A small image classifier, trained from scratch: activation swiglu.
Rows from block 13 of a small image classifier, named by matrix and row number. Rows with one number belong to one neuron. Each number is 128 + 32 x the weight over its row's rms, rounded and kept within 0 to 255. All counts start at 0. Numbers have three digits each. After the name is the row's rms in percent of the matrix's.
After each neuron's rows are labels from the 100 images, of 14976, where the neuron reaches its largest size: "responds to" is what is common among them. Only what is clearly more common there than usual is listed. The data: patchworks of several textures. In brackets: how many of the 100.
# gate: MLP gate (model.blocks.13.mlp.gate.weight, 384x192), inputs 0-95
# fc1: MLP up (model.blocks.13.mlp.fc1.weight, 384x192), inputs 0-95
# fc2: MLP down (model.blocks.13.mlp.fc2.weight, 192x384, transposed), outputs 0-95

gate.84 020:119109100135149106108126117124164101166111116112095098040117180185129156127136127144147156153112113142164115133186152125114193093136155157078087116092152190103145024141105104147138080095143072204130054118093130122147065146163127138189153115113143149098115143119142114176150161122150136093
fc1.84 022:150141124185140139135114091157154103182163160146178107136103116166138147109117125145101155104189084097125142085126132114148149127129113115118143109098110138129127126140080162162151121160198090176086015094144059104131113139128098105247138087123111075153138125085111113056137179131137119123
fc2.84 013:093120137124202128156113127101088128087136202141116148116117119122136124111130104099153149092168117132127105109218118108152072121129179144144132111131103217132181225137070118126115080084133090110152159155108156117175122096148132155116083189148143121156118055141186113172124094122095165084
responds to: zigzag (32); wavy (29)

gate.126 222:109202136204126138160142227105133105135115162108162102124144088176165124108129105172109150157148109144138108104115060111168108152086140135049179105108108129133115147103164093125082097162092117129110198164113087141155180146179118113162112146157152130106148122132112150093151128115072143155
fc1.126 274:108078113133138163113122086032099109170125228184114114129116128094097143134144072144156172090157159137112092149191128134175140173112180154113150101121129047095163123098117167104134135161072118143172177108156106115146168171165143148141093117108083153089134106152155131124125136132091076090
fc2.126 328:132148137103078058145108147181140169122139114109114119149127195123094144155073154123164122149101123132121164123072116128109089136189121125115088125143132209109093111170173102121167116146185126083104070122104122140139078113085113095123128116140146099167123179133122158132136098162220130150
responds to: spiral (58); centre pattern: spiral (25)

gate.202 109:146100138130180199175117089142129144188130153110105150106117109119113115111138140096141125113144129111152148108152083094098145127110131111146134123128136037113129139124125192150059143112116122121097120147130167097144123083144087153152119133154112124100112078080117089181162129103087170101
fc1.202 114:147178125081195150089200168134095101116108148154141116101134056194149160139193094130121178146117119151170108131128121148137173108066167145110102193159087150163135077071123123102135095104102131158137141158109103170149128135116133133148135114119153128085104106072135125060134098142071106125
fc2.202 114:070129115138195174090121108103125082197123138192111085138142101118145143176174128187167109116108141129134084124101105155163135109109133140096101099092125070108153099107156133134101114139137139162117104118121130157059157160146144068120178062133110142064146142129127152159123175145107085174
responds to: rings (34); striped (30)

gate.57 019:133122149120189157129130085114181084082087141100168119124142120180126086153140117113139126162145129078139121150097178194165170094107126142146091138129139132155096155130052129125074100138153056114120225100090157148089073118133130124176134073141151096137197174199146096053091059125103117047
fc1.57 025:075091108177199147155158079125158131200149140179136087134139129114155110091128151143170209095176180091126174151135097135148140102139128129084095136117099105130110065067105133168086119155169108185132070113154124164126178102143067129067155096131146134103082160126133147180118162134152145104
fc2.57 014:161118153162152140117124149134144140118133169133140112130139131138156144125156130161177227149152190111119115102146143125123114127121145115140141147088054149148068086134136133126100157128190153131128132114090134100136059147102074074079121129170157115145115134146078125135120108137155122032
responds to: rings (33); striped (28)

gate.306 017:059140130140140078106146152095081134195133179131128102120069114128162107121122151175116174105087139146132103129136115099174144213131097147118152139070118153095175155100164155161144103116124156121141131130182114150131193125132167107136136132104121144132107138051165194115082159112131125203
fc1.306 019:069131132157133118127153136149148124165126159103125109122128031145157089142113161117187157145098132165153122133116074063173134182109109130041079127165166107143148159159188096160136135121153143076143087162081137133130120108131105123095173108153094126090145133097171173098168135166084169100
fc2.306 012:143139124064067100090123190132115081151112112099148115099136148136139140088092121086085063125079117144107137116162126095135131097140124153075119139158107102128146056134170058127151113102100142149131114122179099078139145159149164167166162167223119165125130152109127148178116170111127125198
responds to: rings (33); striped (30)

gate.239 054:028126121144160132200128121085033126125119151169128148062167098092123129115144104100134062107106157176139102128104104103111156141131084133095126164143088130109164092058157142062107092107036109155175106129133130106163139142112152162107099206147107108122115134171168131114129085101105110225
fc1.239 053:095148110132187181093142171135143111149115084113126064119159000193123159147147073163154181146086125161138102097125081147188133164074122202098111116104115116152144154137171123167146101092145106111163093127114108161128108130130166122090140117089148131102115125064134123115141103101107124131
fc2.239 051:119142143153132121121133143062105113037129089118137100096141087142172141150170047160134177143149153154131027097131091193179175103096176118072140096103126134112128183132113178125113113165152155086165124108078121151122127157146136105137106062089122111111148144155190150111155131148142135109
responds to: diamond (30); triangles (29); checkered (27)

gate.190 013:116113151056196181176109107129149153088147117176125092151069132128131102131112091132127130109138184149138101137136091156223149143091142158130064165147143161122125126151141137172152092144135115140150111075193175146121098047123166081114134049111158122130177136146177079118160088090154080158
fc1.190 015:125087094117108130125111166078122220119108147126077182124208101118115128124124134106156095105069092126197164113068138143087124154134149098176185122143136051091136101128181135074142120132118125105116202146077159146173099105108196123104118106096080173135097081073140140086157137124120166158
fc2.190 007:157108122146083162084098090070149104132092144140114134153168150114091125119123107090101123145110114165124059181086115167120062158119162159070165082170146062122090159145209095076092125129093096065130149173093127084129140150178122093109128125049102126084127162143133126169132194099125132164
responds to: speckled (30)

gate.133 040:093171115134146156116122108144130130156114070060145109128133106126123162129142134163041135151106072174116128128054089148128150109114072150128101105104123108149163141139149128190139085115153130170096157158152089145043111147119174136158109134137123135127151156074107131093112162112129131219
fc1.133 042:119120141089130145158114065143112126117116077128136146128124065155100100143143107131118151156101109143108138125122076130159162186119125131152175097168054135152133185146150096178162103083161203121133130124117151133142151148193172102049174096186116123125156046110137070058101111127093085180
fc2.133 038:144179122154065117118131151175141136150102072125159136145160123073130150151114158137087070155152080112158154112086156085114121103148137093042153144133088137148082034105169053115113143146105146150109058158100081129134142162159124060124179136200154119113131174107073133183121132154151118233
responds to: diamond (40); checkered (29)

gate.378 022:105125128103133118106096108179147112157103168103158101120095121133194091109146135106109152133069135095123126112112112098124116193076113104171128165097095138175105151147138157113133172087143226126144197120142131121159142128156166141063123113139110099153095133175152154038103134158102108112
fc1.378 027:134115122155119084153126140131104097060162123105139083131153174147104175142146174159081038064085174165148121157160155101082157071121071134134116111133120163133171145101153102106147094126117071181144157112172118104098111094097134127085126156159122152167147121141120152162132002144142121124
fc2.378 015:091098129142111140155122097163182132096122067142107123156132150161125090094140144130097065141129104068123126177155160174100000121107156107161170114103157119153107246129069152150080123134091113125134146089129164126114158110199107140094128082190152141138184139183128112131132131149131140204
responds to: scaly (38)

gate.105 034:145109114065107153126141128103142113090165114136131074123148056142080153084179111167191144139089167147123118150153082129160116155072165151058126118131129095085115132133203084151184120074187142131114103150117157127099056146163150161153101133097086115081125121151147109130161099116137177109
fc1.105 035:065157152101078174157116145110070164188090177153117150151176139071120067095130136150135098148086149148101163094047078112155074158086109143105140149141093117103121132109209101095134158115076232191111191180173140130133188155128142171027133162119107128120134176108145129113145118097158096196
fc2.105 029:107093136120109119103123123094130076113139129160114095080169137120162130144136071117120159089105163124146054119107120192159041097099185134068113104125128110112169153115167063117117113158129140103167105127070136136146179166183154121103129081003101127137160157161190146109155134157134130104
responds to: crosshatched (70); centre pattern: crosshatched (30)

gate.195 162:225156085154137182108117139117131111099161159057120156131103096085117153145099122104080140143103098136113064132096038096131098106132184130096149136155115105181128155115150161161096155144106203080124150133093121113135128122174108128133132151160173143109091117071120145108119122114115128155
fc1.195 149:096141121164105100168134131236079142141151118154091209121147076072138126167139172158139100128119137124157129096037142090086119143128084104163123147111120145112130134094122150089074142145131155115118073141120118101118157123110111128116142142147123085113104163097114158164108117151134113181
fc2.195 184:058096120146186092128138085160140148187152114153139132118115104126143116102164157174179126104141159111134142053137152096152193158129072140154090136070110153095145053152105162104170164109202147153111057115169101104113128133097135144129119125170114135105123107133114151187116118098152123109
responds to: zigzag (45)

gate.268 036:099110123130127140156117098080085122122163188210083156081120093146091130152168137133182091086161181127127164120145094112142111132104157099142147058132079145128127155111163171157166084155165106118099018090146097102134181155146076126149128145145125085122104075142093148226137169148114122124
fc1.268 035:113111119113119125154109090098133155116151185152148138121138063086139129117189126110144107143119129143119116112175092120111148124130099153105129176131056146102154098097203059092168159149138075149171237114122099105175112165115154146173100155129098155103127090076130158045137115109085107144
fc2.268 031:078084132089137108146114025131112106071163164172104133102094134089110117179104132127167127107125137112137128220084144125132188150149147125136122100139131098145137176110142059171165115161167106169127099085116164163150145105143136125134160104156076108143124098163184081065143158184147091096
responds to: scaly (39)

gate.116 202:143157148147145214192063171108135182166092144128161138100183119142130055075121145080120153128145143107132169095122031120169113098064107091120158133134084116098131129141149124116109092094133146125132199183128115087126154135122099185108112178131121082132160119143117103133177097063126139154
fc1.116 192:165136137148088148131099119168175168102091002141215151162135093136162126136133162117070109152136063112099161146098158161095148115131078116183165171127135180186119099155088117129069130134192148108124054118136105137146087141083147136119122116107135116162155102103060077105111163109112130151
fc2.116 194:154147126133167161121115164046160096119144164149134132132093096122164101109146119122124114109151136102136132169165138110146171107111178113165143083118119058124120143108098169175134153144088114193125169117162163159104169121163118117159132124100148170133116101164128082106116137127074143028
responds to: spiral (58); centre pattern: spiral (38); rays (37); centre pattern: rays (25)

gate.209 120:077158157142140182184106135143097171163106118082147146111162124125101051107143156108102028137134147113147168096169057098144182119083140107113161136151095089098115125120159134128136126106092125134067150183154147087111190099161150129095161166173127100109143102126093108163142092102077115222
fc1.209 107:181124142105111104134093147108165124123111084128124101195124170115136096114103145107155180099128134079100184171139143132106057102102136123180103112200116071112084199200139056127157200137093201126159149078150169136074149091098103148063133094158143176140134135178136097126127130098160122084
fc2.209 091:133154122192150109128111171064157156109154162127114205146069112129200100145065123151138145113172092113143163079148109132145035086103155096231145113122126112136110179143111168162160138212161148128110131125161136147134162128100107103143117081136141118133120135166152141169095120158138138078
responds to: diamond (49); checkered (34); centre pattern: diamond (27)

gate.96 214:202126139081105187169093125143122179120147151110088181056125121122061102127126137074127086104126151119145156121141096082083128120141130091145119151137136125107117111137132150128106088117123111100076164178110147060127023105100131151149086176159121110134095058080096107139190101115148169131
fc1.96 163:103127151087143174178172123163139100122100111109137116092167099177095114099097111141079135149112134141069108155115086125137135146120080127102141182134125108181143200130112154135094097093120078102128163134118164101092126092186120149149160134150112104115190130115136156116139120102077114222
fc2.96 156:126151124113175180119139162173116111105139126111085091107141084139062133093179129096168127150132134136165138157162135054093098159092170128128101080132091102130120138120145074159110089123110123119093076174081187121144116085173122098134115203152146147181096041125098069174185095164085177126
responds to: scaly (34); crosshatched (26)

gate.127 036:121149131184149141126183140149136109172174146090163145082110077161136147056136096159083142149101129189120130130138076084138118146079103133113161122097105103114155140108130239172082112129161168122113077132167125111141162150138116128081087172116123106101128116078113134069101129069090098198
fc1.127 045:100094139123135129114132121099119168120177171080105184111131163137100071085148151133117081150093172122121190087137144109132114172120101098161144117143151095149137168113137125136161144106161190179086089138157125132092147095075129128047134175135089103123107141128129176110144109119103167131
fc2.127 033:123129129161139120126125155092108135149110199096185137115126110147125135111123102107121119137166149158125084113120122119132255137073131156053106142152140089129135098118146194118131116160126121098150143144146108107093097131087151221167126162080107105104119137139123132128140104113102135090
responds to: diamond (34)

gate.213 019:195130124071153097122107074089112138115089091100112103151093134104120114133130116123123175100115126180134133150150158187075127152108158171127093091187118059121086177130127067191131156137131145099127155110123174143093112068097152141052119131129124144182120122145142129076139127119110149153
fc1.213 023:179101139138149152123105065146171086115119124082160095083108181153144191126146118157147108099119133126097097146136133169092121113137150187075124158139176160135141100150107068164099111122164103169179046100111124131101096157125130117208091026122144139157122153135131110090123083102132119092
fc2.213 012:143119121085068138084115104173174098193108077130165118137150188117115148132116139147089106162099142105103120126049119147111190114159092099115086119145127072137100000132166172114135167146139150166122099131118110140088131160137114072148182107160115141126139205109073145109124180137160094136
responds to: honeycomb (32)

gate.256 067:142130122169119132111116113160067134086117126109139174136130154097130128147104170074066148115107122093120133142077154155079129114150160092165121148159126123151115109066109137061083168181072222116130132123110111124144123098132132131088117142118159136190102154157128140088127092143116155153
fc1.256 077:176117137130113113185121106193150116104145091110129073123067160158144155141145145159120230121144118103108110146114131132154132105179167124145055053114159145111100146171094117161134110129169131124114151094128121144114040136170088118187121083153146154123139102111117134075121148119185147056
fc2.256 069:123107127176101159104076114093165111151138129161127111131136129091110156128150116196169125144134150127092077136084082119165141187147146095086135106108148067068094099126153151134100117214172127133116095119111111105101134198147109067178133086151075115088159146157093157166149174125150091141
responds to: crosshatched (26)

gate.135 026:159133124075106196123103074094111129092104150113167087099129148096115134145177113101073119120092097112140135148111090146138208111154143128108158150121084125144120092098167052187176090071159130193134168124132121119160097150178122121102134116099139142103077082074111126011110168116157085119
fc1.135 030:189101105168134111149131121115123156143150170111105155103091177071128132119096161064108149093151114129110133163151201122065133052121156133106127144137185106126083082172076132082099173149082224055168157104113129135148085074127097132111125081133137166170106135098138093186115099115154161035
fc2.135 020:144095127074189130127099145116132075126133123133164096104098154182164144120148091119151138105084178140092067148138109173129214134132122143150098133143142151109164145135120190133127130110152150117187162080117161138132118112112133124162102091102098154144121123106151164052129170084121132074
responds to: plain (44)

gate.17 014:148134128084159140085133153089103131098105192121094181161142104063105152147140079144127071144130123195132081128201128100088157149134173184121115090144106163132163143108186118128139149108076180141117155087139118162093163091095136151032136157160175143150108116151149122175102127148080117124
fc1.17 018:235130109112138158123112128133145100102123125080140121115105131166104169128151138146123123109086165141121115076115122108151152069136142150137121103169173114140117099179091051185158085128139129105115143124106113148129090134116117130173135063152096145115127057059101137135151139156173184069
fc2.17 009:137116119201108128089087149062150087167120170133145132124142170133158157129100107133151192136116157098088031134093077154146094123137159052107115145142142111119080112143086230109084123200117157111152149113101097105168139172138044098159126079083107113134154191165147186101142157127165098091
responds to: honeycomb (44); centre pattern: honeycomb (26)

gate.76 068:093123111086130109101149103052066121137071092178105087129144138106102137159160091126184120098091131167129108145182176157111130164132172158178125164112115128097148106093120094082170135116063147167155142081151146121174139144144186111035128107149132180137136112191171112118101131155089069141
fc1.76 082:146151123122089113136139122136136093185094073121191101071135191122129169109134126080107099122118104129120111142111153132041171073153118141104053158104108181112154005141126082115105100114129110173151107134109139134134021173137132139145128127126166141163123201101128100109126122099163137110
fc2.76 063:167175133168055105112135158154149139190085115074179117129147164173128170121119151135063091175123104140140162112105132156076182133137110138059127166113126122136058023115166105101068143167103113136090108171156081138119111174114129103157153104106156128110101220084032186109112152130139125166
responds to: honeycomb (33)

gate.178 081:176161109135125144149103194087123128115156216120096147086101153200116116142077135107124034109153144117166130147162173126116122076172113113131128143138194109116145132127107099124141092111044038099118220107132116133116110084125106141234124115148143142098104088129142108247137107113189152053
fc1.178 113:092094125095075146109171080080105096088173203140085158117150151098099151106114104163147134136091158148109121138077099119148149131115122144121131114122108086112155153099153139145157090129165182170125149168101166128091080174081172139101117127109096092100128197159159142035141079148143117141
fc2.178 102:109105184085153100153088094100129153160096125157131103129130154161117100171101135130195179103137175092120139159116141227145154146167096109154113126122197133113120113169050154138134130120142168089117141068157159146128125105128097157091142039071113117126187131152152121108118156129151086109
responds to: plain (54); centre pattern: plain (27)

gate.191 021:106193120130198103121159146092082123143094112179174118110121146137139169151136139098189172163188118136140138127130175128140209138134113120099078159140088161157160007132078135138126097098142131173136031125122120185164118129096085144184133121117135129132090111128113117097089113108110096132
fc1.191 022:139118122151160165157120078129115129081116091128116150117154049088113165121124131149089159132173148154105132131139067120145100113097114072127155109116083113069128194123085218137120094107154071020113095179108088114128175131130098127253119141145098102130153080080105149116154121119109178174
fc2.191 010:089130113183163151129090104125153099102135123129119127135133103112183110107141114205154157113137133127108099090135092144174073148119134112144182065085136115099173238137079229139065117137139159106116121115150126110131199154149101157171100075166111122128170107161124169175110163077101103127
responds to: speckled (41); centre pattern: speckled (26)

gate.237 190:125171132161143212153131171120098158147108159117150125107177073155106079118140113104135165137122131155140126084148017099157117144027184135083181099140056106113137143088172138121105110117104132114122171194112105103145164124192120152113137165154146103115128082132114097101176055104068126141
fc1.237 216:184148114147067105152152130169142148074128048075143133101111095143140145158066149123068105145104071141134152187074157139041163067136092128150154157099196157204121144125072103173086103125148143121101078132145146130153079111119143118100105120139180140145117106093086091094117169132117138164
fc2.237 201:130137110158197168086145138147155093137123106113163119145121066129206100113179131135082126141151110090142096104147141103167165083091135121160164104090123068145141135124078150149118187132125149161130141121132123132087182130171123132149177102175142176084125093106130112139108160097065148076
responds to: spiral (66); centre pattern: spiral (30); rays (28)

gate.382 047:033102117128152177115138118156140127133176106101064126117113133162116126097100145188149140135111135138118144130120090121163095108125104126146119069109129091135136207150138148196145120102197187149083035121149122112069155109102096146133102132137123133095125163163123150231152135130151162146
fc1.382 053:131093137165202107153094084148088102125159162148113187115102123041144106137113142123154152059189133073136150111116151072164099143170133093186152094113149127108129188139059220112142160151114166073130082091145108092160197101167095120138131128157116094125111045142116125185122169120131135114
fc2.382 052:226139129137109155128176123176132147168107093093154132146136122118113139080147157081053155138136097133121174117154143105088129094129072117105139165149148136149118093130095130071108157088091130066127161172136068086121080127100121160141095184144140140126105118050064143127134088081117177170
responds to: scaly (32)

gate.15 017:106161109081125062120124175098102113185185233138111102126134106157142101130131063164155147144082178114116154114120079120128155147089110164113122130113129146110141106125171098129161112122149199211149226115154167129131182133122101136023152153098173109108099147121130169075140153164082077120
fc1.15 022:208104140054115158145106129178120158125114108134124143126121137112110133122167117093152035141115126127099172118104127114093185091136090156091138128158175144109120076130170059171144140128118109144112147157143157136099118145064138127142168170115131178097084133043119117171133139124143126162
fc2.15 013:162117144151098100104128135090157094169104071101149089106144106140133121162136085100104206110158141142120047139183102160140026148112181117077153118119120072098124137110120188125090122161112091047146141129135122123132150140177048103128142077048127113100144123179124137127157129122103149182
responds to: plain (36)

gate.176 016:136166125086124069116113182108119151098160147110170116164111075166192096156089057125170153155108144140101117125155098143143129177083159162114099124146149139143134124132143112191131150081105205145176197080146158156155139096130166123006115094091158174111130145149181085020131155113081071107
fc1.176 022:216120109113083173131132106092145127113120131086093115140146138114133144118111121126074027127122099152103152145126083125178138107121121109145193139122160099116121218187158098129126108162069093071142189158103165103077105142090153153081117173153120134114126157097135129177121092149137138162
fc2.176 010:104120155158125149134102102111170100160118137105139111161145182149155118089116088161118155156139117148071075138156112162150036114134148135071149072106178102104165203152075220115096104140095106076139186127122121121106152170155089116181075103149123095140180165171104159173116145082079132164
responds to: speckled (31); zigzag (30)

gate.174 021:053147131135134102123152137111137172165089100137152088117109093204114140108131137136145222141074126208124107118140085106143170198114126147141148127144091141186115087107096173158118105069169208111122161132145169157126155108099160159065134144108114148120116151056127154045118085138140074217
fc1.174 025:154120117140102026155125133123092140109081195146118132129133185122141075147152175079118149121159112112145147146180138103134098119180165105118090102134136203149129036134079103093148153151108083202152187105121136155163135140119096134146145105114179110146111131169137124096106176154122108089
fc2.174 016:150107132134156110142161055161152168133140106161136141164114120106079114126164177095151208115156098107127193187165158111140173151112109119163115160128122191123100160166072123106160137111131084091123182099117109135136043111103090152128122153072144099154126097112116087048144046129184157122
responds to: rings (36); wood (27)

gate.87 110:142143129109158213121129124106096106143117153148132075071182062175112135124193084105116186117138150160130097121150034127176125120049177160034174110117051135080159141087183126122142081087117115108134158155104111115119149156169102140137122120145140095064128063088131108117178104103107103215
fc1.87 127:126153112138127129130158106181153128105116071088166109102086103151140155160109132150058094138122053140142098195097172156083178106150080160131146143085186112178178105121069112192073124109154119125129099103139126178160058109153139158162132070135163151115111124094115061142098168098128125149
fc2.87 127:138143130146143181112112147139175118180110087110150101177128116120127099087152169141095134170146105100128146127134112105153138121134123103170126079114131071105109130148097155145124146135117139163085155154164116118059146136152112093158145150188137168109140103110076111151144171096121182112
responds to: spiral (72); rays (34); centre pattern: spiral (32)

gate.132 210:118130141160108137103110139113167136137134176067179124125103177165148105063101136152088124180192124104107173130175115115145139144147089122112139078100133101135086138155122156163147085153118085160055200156176112122118131132129101097199119145154118124160124152144090126097127152117122172083
fc1.132 254:088109148110104117113128122014132158130138224117106129110105182178117101109096099131141087113152164137127151141226144139107185134131138139079144115121175093142138113118121159133143090127063072164104195144168163145146150123108146129149114120115121113140125163185147133112124127153078121084
fc2.132 297:148117086116173142127124101183111113122142115158117114124128091073101164172171154137183138121098137129130105133047135066149176140138107126105090158142141153111133092124142123113150142088180177090151037098073104100114077119099093181154157121236113142092102099096141127167139099107172120139
responds to: rings (41); striped (41); centre pattern: striped (28)

gate.187 057:140124092081086072114148124094108110094086072165138101084146123089139168155129090107131095113087103165129111131131177151105163163159102167103149179109144183105168053105126080107179110087099108127200136097136122110192102150133173127124133101113138145137130128148174117095081128112122072147
fc1.187 058:081088114120126130109126104131094139091146170172069165141114071099119100137128110154154103087153125123135148141104149125187120165121106117118200080108158127123147242136090185178146101118129133067126072068144129124140222107155104123176148107127077095110124082129156102233108136130120082151
fc2.187 052:073069124106151138143081095095136109081168157196109104119115128104128088141147118137188127082143155110114097204124139138156154151104159121161158079115119103096172208132112147191121099126137091150155131055115210136145182093189144125122137090111085116130170074200186057119142161129112087110
responds to: plain (73)

gate.102 018:178189122084064147125120142084123122062053099115149107078101118201174161166130113103113132146105068195143081138114151148143179147136101139101157114136159146128175089121109053112112112119094130088154118117059097149136106157134181129180116079146110160079103112152191084099093111117121108119
fc1.102 019:164133095131094119068164109123171148130117149125184067105110156128151128100130143080186134126044128131134172106209174143113118136119144119138137172162185070143079112154155105136080149097124135192142172109122086126164107119080159122075154120120139128149054137158100107066111099140114146124
fc2.102 013:193125085171099143116134124108161097137154106055207127102112140141136155101111116147097162179091129149089083103097041116125139101103122137115134146163104124148095086146151142123116170151145150145129140159154101113122127119078122184178118110162092157152146155093105163052150174096163151051
responds to: zigzag (36)

gate.163 026:172163105119070098084108183124108136124123101173157153153137176110128147156122174084141110114141128121122175113121098117079052109178173079183131116159044190128109125130116081091170128159105087108140095097111122102123164131124125133126135146103137157168156124165116154152096164169154155132
fc1.163 033:049092137169180131147101103090143112092135102165122126123124164120174121108127138112153145079201118076152152194119136141094117037118124105167080107129173102156108129129051100173123092195158126191126068094092148121112085121127089130116098101117107135154135175194134078173155116107133181037
fc2.163 015:172153104109099146107109130126123093139103103098137085113135177106140139152122105119070089159089082125134074153121130146158133075141161167014137102170172102134131133132151008128137140125072156106131142137114118128099151134178140160192179101041131177116143166121159143124119160135150133175
responds to: diamond (41)

gate.291 018:096179156192117101169113187125140185108139117141123169142124110168117108179102179155090066139171127098122186162193136118087191106144109115135146075114156142177106135159070133157138091163171051142058112159184160137149147161129116083127161130113088059156152188074108170121113103150130104128
fc1.291 021:075123140181154178141160151154107130134132143153117206152116104053146091089092123143135162108124135147127131135116093090167102121128139081120146129108037069136136148141155152141154125115113036118120135170096133148079073140123138125111127179129148107094086106040101157154144159152158176153
fc2.291 011:157177115162092123120113178138121134181092130093164135148148175079101141149102099129101117169126124121097073142106119102107174160143161127083074119137159088133084059126169200115068150138083134107156161160117117133092111145135081062103135156250146148116129182115091144093106145123126101106
responds to: rays (27)

gate.283 034:078154154111159097142165205153046115151093166141085135143136126185141119141138135132127151136119136125153132097163120143105107159143153102214087124125092138168115149099117168082108162119076132168128153130153149169172185097133134104073135141140135115127120106134131171064104147157061099147
fc1.283 037:153135132131118131139152119255116114174157157067142132157115129144106160126142141137087121141120129131110111114158121076108142135126099132098092144152110128096150082112155148106105126139091047146131127179125121117092062138109120141187135174129099120133103105060086117128141108149145130130
fc2.283 032:153137132107115120116116107149146116139085089104172079123149159165114155171124105147116100139115131139130092113099102155135206118118170155047097123118144096137092039124162113150067142146150112110112086127117132139111150143194114088142183064159151144101157158102086145089091177141086081145
responds to: honeycomb (43)

gate.352 090:085181152126201130114169145123129111152143182134133115078106118159149135110118108146173181118158158108163129116138080138174167107091202124028090141092069104126114040131156135147134084106142118169114099131121150152150118118135098161160133103122165107095101172160172123148146118113160114135
fc1.352 090:044150148163159089139121158135112132153114150141096099136157168142161121114183152172177095107122169128127116056150106123093112110082171132070052049100073162116102111118192118114089170164105122193122163132125155145077218141122129120086118120169149130146141192147108173137123169156082095148
fc2.352 079:156091091093104100120123083135125101119146146134139140139120184035122157130088129099141082101092104119095125164115156094094135063157124147092065153173140151167112056133133087136134165105100102159172100101121143114127103153128131115096147163227099156144131165124130124144101129118163069117
responds to: rays (30)

gate.308 031:119162098066119126107116143093109142104099051112135120158153128111095119165140107097175111126054113155114172152156149157095109151135161134175108191147155153143126100115121081137137177099063204124151108110114165126139148120103176138009152116087200189159125153180181083118112112167137103142
fc1.308 043:126125176142154153117118149103104137061123152117142179192155102141112106118127113123151073145136121105103144137142046133190101162127146134125171122177150116132129205142133170109171172158096159049137158108130117123114214121150133112113104171128107102131163065104116149112131120119109115165
fc2.308 025:071120156114187104179098126072075136085109192158107153129140123106150118131102071116168158083156149119120085113165104144174065123115162117142130125139157184124175186148064152118141076102110150100190179120110161121172139112133129143099078160160127108151174094171215126160112095125095104107
responds to: zigzag (49)

gate.118 179:078137152153122187196116115134110127142124091112096134081160125098114118110080105126138154125094167144132114114085056120152087096070146134099117106143094077116141163115176116138075053117143194103138067163088171115114096138139128162084103156137121086114153193135160126172181058106133134186
fc1.118 227:126103126076117137129107123058124138125093130138105115127149171143055119134108108076181083129130167126127125133164115132110107147129183138154056080166096096128130069175147130156155111109121086151142128129119168122135091117127155150099150148100096152189140117166145083139163132132115136090
fc2.118 220:123139124132079134104138133066112107091114142127126154150160125091154129140088086103118122166105105155123109141139087139112085049081167149133133128181096152187124161104181084125108127158093106176155136160102145176146149144119154058043149163118136117152133161139153107080129102196110108144
responds to: rings (44); striped (36)

gate.274 047:140138115113075126104127137109101151161137218101183162121143091119103075107100103131114160140117141144121158118160080103122179169092103109110203135108096102130168126100135177131154121073110166131128181166153112107161138152122136164082132190118108087140111118159115132025126103117104131124
fc1.274 047:166168142148114149160099119177114153154076109179133149142181177021102084148116184120160158124127132064170167155098128147144102108142206092112154175118093095058067094097122061068090133190122165115089101165085137114102093136151102123078156137106146112108149165137088128183162087182151154157
fc2.274 040:098126156113130101129142118103152163096133130148126185122123098180153104127113110107133117119158126132179147087177150156114069124089136150224150139109091146149148087133117151139120113124148051166133078135134148162179132120145167147096133126055142104146127130144151081112116114152089139072
responds to: spiral (39)

gate.68 163:145119110160103169134144132121124127184191239082083141058081131160112161096109125113096112123147108173159104095160120090104130092142103141122094102098132095101147134117136172125098093135089033127103216179130090106126098140118108126233087166127125114113057116092101134154136121115145186078
fc1.68 179:069172134126149114091100170000094156105097153166116119144163121151113091159099107134199093122126151132150140102196115144139141148110162134076160144095130151134130073123143096121175106144067139137106172133131125142167193132116143111088136117119141137132137126196160150138126122169121086131
fc2.68 196:107080152132081109137118097172118142131153110148107105106150140122067150148157130154196169130139191114122124134078141115136152169143092115088074119102164104055105090140135100106124095156196163069127068118076142073106024147095108119150123120129095104125155158154121120170177097128170139113
responds to: spiral (28); striped (27)